Weights of a small CTC audio transcriber: 15.4M parameters.
Rows from block 5 of a small CTC audio transcriber, named by matrix and row number. Rows with one number belong to one channel. Each number is 50 + 12 x the weight over its row's rms, rounded and kept within 0 to 99. All counts start at 0.
After each channel's rows are labels from the 100 clips, of 14976, where the channel reaches its highest value: "peak on" is the class under the peak. Only what is clearly more common there than usual is listed. The data: melodies that start on their tonic, played by one synthesised instrument.
# convs0: first width-9 conv (model.blocks.5.convs.0.weight, 288x288x9, each kernel summed), inputs 216-287
# convs1: second width-9 conv (model.blocks.5.convs.1.weight, 288x288x9, transposed, each kernel summed), outputs 216-287

convs0.278:38 30 60 37 66 47 47 68 68 51 26 50 59 66 46 65 41 48 66 46 40 49 54 27 44 39 44 52 58 49 38 46 38 47 58 47 55 56 61 32 40 50 56 65 66 33 41 40 62 47 51 52 27 35 51 52 55 25 40 56 39 71 58 30 48 52 52 34 43 39 42 58
convs1.278:55 13 39 46 37 36 77 37 28 66 84 58 35 20 57 28 33 30 26 51 53 49 52 35 32 53 46 54 51 49 45 47 53 50 52 50 29 39 53 46 45 30 49 44 56 39 47 48 46 34 51 49 51 47 51 50 45 47 40 50 52 44 44 52 46 40 47 38 33 56 51 35
peak on: C6

convs0.69:45 54 51 55 45 47 45 44 51 42 54 41 47 54 58 59 34 56 99 47 58 54 54 56 73 60 49 64 26 45 66 68 29 51 55 47 38 34 46 57 56 27 46 52 40 55 39 31 37 46 51 27 41 57 78 69 40 42 52 59 51 51 49 48 57 66 62 65 35 58 59 56
convs1.69:58 36 33 53 37 52 81 35 63 92 38 57 33 20 60 16 43 40 47 52 44 49 57 53 56 57 50 54 58 51 46 56 51 46 61 50 49 46 74 50 41 69 41 42 36 57 47 32 53 45 53 57 33 50 24 46 67 38 57 43 61 47 58 48 47 55 43 44 45 50 36 43
peak on: F4

convs0.93:39 52 74 48 71 61 51 42 60 45 57 36 44 46 46 52 53 53 98 35 53 47 31 55 40 59 45 62 47 37 54 49 44 48 43 47 66 51 46 52 52 63 38 67 43 60 58 57 45 43 49 46 43 61 70 52 45 39 47 69 49 60 48 56 46 60 53 67 48 51 56 61
convs1.93:52 22 30 52 47 20 68 22 24 67 54 66 45 26 57 19 48 35 24 53 50 49 49 39 35 52 40 50 53 49 46 48 52 50 51 49 24 42 53 41 44 26 44 40 51 41 43 48 43 39 52 49 51 48 49 55 47 53 40 48 45 45 45 50 42 43 46 45 33 50 43 38
peak on: G#4

convs0.137:47 53 22 44 29 29 48 00 44 58 54 36 50 49 52 43 42 58 21 52 53 44 37 16 53 43 52 60 45 57 39 39 41 35 44 39 59 43 44 52 39 57 35 38 44 49 46 39 47 37 43 55 44 52 06 17 40 48 49 43 51 54 43 40 23 34 43 52 27 41 42 35
convs1.137:34 74 39 39 61 43 32 06 71 51 54 37 44 41 74 55 35 44 52 55 55 43 60 18 53 50 60 52 46 40 60 43 59 46 53 56 62 47 53 48 62 51 49 39 31 40 42 45 31 35 40 54 59 47 37 49 65 46 49 56 37 67 47 34 36 38 57 57 31 54 49 27
peak on: no note

convs0.151:48 48 21 61 52 52 56 07 43 50 52 56 51 58 57 51 49 61 92 61 69 45 51 45 75 40 54 71 42 59 37 76 48 53 70 37 51 22 55 61 41 21 61 38 13 39 61 40 41 47 60 43 33 61 41 57 60 71 65 44 71 55 53 54 61 65 56 56 34 61 53 53
convs1.151:47 62 35 39 49 77 75 29 56 65 31 82 39 61 64 47 65 57 63 40 40 49 70 47 37 59 50 48 52 44 51 42 58 50 57 47 64 49 50 44 46 64 47 45 48 74 47 46 52 43 53 66 50 56 39 21 61 52 72 51 41 55 57 49 50 57 43 59 54 61 51 51
peak on: no note

convs0.96:40 61 47 37 00 53 58 28 55 50 54 53 50 43 50 49 37 55 45 50 60 53 40 32 36 46 47 48 42 51 69 52 55 45 46 52 33 37 45 61 40 49 33 60 46 40 41 33 55 43 59 41 51 50 49 59 45 52 53 28 51 57 62 50 55 53 49 56 44 54 48 52
convs1.96:49 16 57 57 39 16 61 41 20 76 52 58 30 10 74 41 47 29 38 53 49 52 54 49 27 55 52 51 55 49 51 47 52 52 55 46 14 46 46 48 45 19 47 44 53 34 44 52 39 27 44 42 48 43 51 53 47 51 45 50 50 53 42 52 48 55 47 45 40 61 37 38
peak on: A2; A#2

convs0.12:46 36 44 42 33 47 37 32 39 54 54 48 49 45 56 43 41 42 00 56 55 46 48 55 53 48 52 63 53 51 48 47 61 47 45 35 40 38 53 50 38 46 55 54 45 42 44 40 47 46 51 53 42 43 43 63 37 60 50 31 39 65 54 45 52 29 27 32 44 48 38 54
convs1.12:52 27 43 46 32 50 59 39 48 63 61 57 27 00 49 12 53 39 00 55 49 51 53 44 25 48 56 46 52 49 50 53 53 48 45 40 48 38 50 53 55 40 45 56 53 46 50 38 52 28 53 54 44 55 49 45 52 51 50 43 44 41 48 48 52 51 41 34 48 52 45 47
peak on: no note

convs0.21:50 61 65 46 31 49 33 61 75 46 70 35 37 49 64 48 48 69 51 74 49 70 44 72 55 46 57 46 37 49 55 63 48 47 56 61 31 47 29 65 33 57 64 48 46 42 32 40 41 34 44 46 69 48 66 53 49 57 57 45 36 48 63 52 45 58 64 56 75 53 67 57
convs1.21:46 24 45 39 25 17 75 49 47 73 35 54 46 37 53 00 65 42 47 48 50 42 58 22 38 54 47 51 57 49 47 41 49 51 47 47 24 46 52 41 44 21 51 35 49 40 52 45 47 41 51 42 49 46 58 52 52 48 44 43 39 50 38 53 43 57 36 43 26 45 50 34
peak on: F4

convs0.184:49 47 10 44 44 48 50 00 46 51 51 57 51 47 52 37 36 47 23 51 54 46 52 00 35 48 47 55 48 49 48 23 52 49 52 45 47 42 49 48 44 41 43 43 53 47 49 39 50 43 50 48 52 49 30 32 46 52 53 22 46 55 51 49 51 48 38 46 21 49 35 41
convs1.184:48 39 64 47 56 55 74 28 39 50 75 60 49 47 78 59 36 43 57 57 54 54 51 09 30 55 48 51 58 49 51 49 51 51 53 59 31 39 52 47 43 24 51 62 63 39 47 42 46 26 49 51 59 48 52 48 48 51 50 56 45 54 48 53 53 60 46 59 33 60 51 44
peak on: no note

convs0.193:50 41 57 41 22 50 58 42 40 43 50 49 55 43 48 61 46 44 37 55 53 56 55 50 50 50 58 50 31 50 72 41 51 53 51 37 37 51 38 52 54 26 47 50 64 43 38 24 64 48 50 49 43 54 51 31 61 63 45 57 59 39 40 46 42 51 50 54 51 62 40 30
convs1.193:42 22 35 51 36 67 87 58 49 40 47 65 62 46 83 60 54 54 50 58 53 45 65 51 69 45 52 46 62 50 45 52 47 55 50 40 47 37 47 61 48 41 33 35 61 54 49 44 54 74 45 48 49 48 51 42 50 47 48 48 58 51 48 48 57 67 57 34 53 43 55 59
peak on: A2; A#2

convs0.271:51 47 37 37 28 38 46 18 41 52 62 56 43 56 58 45 49 50 76 62 51 50 51 47 58 54 58 57 55 57 58 34 51 47 64 34 20 52 48 44 49 16 53 46 53 49 38 45 53 47 51 18 52 62 25 52 58 65 59 45 53 51 49 56 51 60 52 65 68 45 60 50
convs1.271:47 12 48 53 45 18 77 17 32 63 65 58 43 16 60 07 25 31 29 46 53 49 49 34 25 51 43 52 54 50 42 52 52 51 50 42 27 51 53 45 47 33 49 50 48 47 46 48 41 36 48 51 49 50 43 59 47 49 46 48 53 56 49 45 40 42 52 46 33 52 43 39
peak on: G#4; G#2

convs0.191:56 40 41 37 55 48 52 41 53 49 52 48 48 49 39 46 54 48 40 52 55 51 51 00 37 34 55 44 47 47 32 46 46 52 56 53 28 45 44 53 49 34 32 62 23 41 51 45 58 36 60 36 41 45 46 23 52 39 53 41 57 53 40 48 34 53 51 54 39 50 38 38
convs1.191:46 23 45 44 73 95 53 65 26 78 59 10 60 60 72 35 54 57 53 51 55 51 54 37 73 56 51 57 45 48 40 61 56 51 58 49 50 27 53 57 53 70 45 40 52 60 47 48 50 57 47 47 45 48 58 50 55 42 56 50 58 45 55 51 53 52 47 23 44 50 60 56
peak on: C#3

convs0.136:55 48 53 41 35 55 51 30 30 54 51 40 49 50 43 51 33 51 03 61 51 46 50 63 26 58 47 53 29 51 52 40 48 49 31 36 40 42 61 47 32 54 41 61 55 44 50 46 51 56 48 58 42 58 38 52 43 55 48 33 43 58 50 48 33 20 29 60 18 44 29 51
convs1.136:54 47 42 58 50 99 52 26 42 55 66 58 50 36 81 36 69 61 37 56 51 56 51 60 34 52 48 55 53 50 59 55 54 53 55 57 35 43 45 50 47 38 43 51 52 40 42 47 30 36 47 43 53 47 57 54 64 49 59 52 42 50 43 52 68 48 53 46 45 57 41 52
peak on: no note

convs0.162:38 55 90 55 38 53 60 68 61 63 48 60 53 48 52 55 54 47 79 63 54 46 62 52 37 54 69 64 45 53 40 54 43 50 50 58 34 51 72 42 44 77 36 52 56 48 51 37 55 60 50 42 49 51 63 68 50 60 62 59 51 51 57 54 66 55 53 56 74 54 62 67
convs1.162:48 23 47 55 46 48 59 32 00 63 22 67 51 43 34 23 65 43 57 44 44 51 45 40 66 50 49 52 48 45 45 48 45 50 52 46 61 52 50 47 43 40 41 38 33 44 50 40 49 30 52 47 31 55 44 58 52 51 43 45 57 63 45 48 41 47 43 46 54 48 40 40
peak on: F4

convs0.3:41 34 38 48 39 39 52 36 38 63 40 35 52 53 47 15 37 51 39 44 46 42 40 35 43 43 47 56 44 53 47 41 45 52 34 47 50 47 59 51 40 68 35 47 40 50 42 46 53 37 47 60 38 49 40 26 21 48 30 50 46 40 44 46 26 21 13 43 22 36 37 37
convs1.3:40 30 42 53 48 36 49 18 83 68 34 43 79 54 38 29 33 66 58 44 52 47 53 35 44 44 57 62 52 38 66 34 57 50 56 50 59 46 48 48 53 57 51 30 26 51 49 50 44 35 43 55 38 27 37 44 52 52 53 38 43 57 47 37 50 28 49 53 41 79 44 52
peak on: no note

convs0.106:48 70 58 38 49 56 38 68 56 50 61 44 46 48 57 46 51 56 89 45 41 41 36 86 51 59 65 53 39 48 66 53 46 42 47 52 52 65 39 63 53 63 54 50 59 56 51 68 53 40 18 50 53 61 61 49 50 52 49 52 43 51 46 47 59 49 65 48 59 43 63 50
convs1.106:44 14 07 59 31 77 99 28 50 67 47 70 65 47 77 30 35 50 45 52 48 51 54 41 27 51 34 48 51 51 55 57 38 58 59 53 39 40 51 38 47 32 40 46 57 45 56 42 52 41 47 40 45 45 26 57 51 48 50 50 51 48 44 53 44 59 51 45 37 48 42 45
peak on: A2

convs0.230:34 35 60 55 47 56 46 39 37 51 39 50 47 64 49 43 37 44 91 43 37 51 46 74 34 51 46 61 45 54 55 58 49 55 42 48 55 38 56 54 50 67 22 59 55 50 52 50 56 66 49 55 21 43 43 54 51 52 44 43 31 56 44 50 39 39 37 35 32 42 55 52
convs1.230:37 52 50 42 44 32 19 96 42 50 09 43 68 51 32 44 60 34 45 55 48 60 45 51 61 44 35 52 48 45 48 51 45 45 38 48 40 57 49 58 49 61 44 66 60 46 38 41 42 70 52 55 44 39 53 91 60 51 61 35 57 57 57 46 49 56 23 29 44 56 47 42
peak on: F4

convs0.225:40 55 52 43 53 56 51 41 55 46 59 35 44 46 40 48 46 56 47 37 36 53 51 20 39 46 75 57 36 55 40 61 34 49 48 63 58 63 55 48 52 73 32 37 46 36 58 40 62 69 46 62 29 52 43 49 49 46 51 51 36 43 46 47 44 55 60 45 34 38 60 58
convs1.225:35 49 46 52 48 37 78 36 42 46 89 51 41 53 89 60 73 56 51 52 50 57 49 26 28 57 44 48 60 50 47 46 53 50 45 57 51 43 63 51 39 41 56 55 55 46 47 44 46 35 57 55 58 51 52 60 51 38 48 47 32 51 39 53 59 46 37 58 44 43 51 33
peak on: F4

convs0.48:54 66 58 32 52 47 39 70 60 45 59 51 54 53 54 63 67 51 99 44 50 59 55 77 68 59 68 54 48 44 72 60 48 46 48 55 56 48 27 54 51 34 71 54 56 47 38 45 43 58 51 49 51 52 67 40 56 52 47 62 56 58 43 52 57 56 59 62 68 50 51 67
convs1.48:40 24 43 39 33 47 81 20 23 82 40 58 56 23 59 19 46 50 47 54 48 44 50 38 42 49 43 51 46 51 44 47 53 54 54 47 36 40 50 44 45 35 43 40 23 45 53 48 38 37 50 48 40 49 34 54 52 43 43 43 41 59 47 54 41 44 51 44 27 62 43 32
peak on: G#4; A4

convs0.227:46 58 53 53 66 45 54 39 51 43 53 35 52 54 44 52 59 51 66 56 52 47 44 68 67 52 54 59 51 52 60 59 45 49 42 48 64 57 40 54 53 75 52 35 70 50 45 50 52 54 52 76 53 49 56 45 49 73 47 59 38 44 45 46 47 55 56 45 49 41 50 60
convs1.227:51 45 07 44 48 46 67 31 54 56 76 74 33 32 63 25 38 43 36 48 51 48 61 45 38 60 41 49 55 53 43 54 54 50 50 55 44 40 66 46 43 29 61 49 52 44 56 40 54 35 54 53 52 56 46 43 51 46 40 57 48 51 51 45 53 44 33 51 13 56 52 43
peak on: G#4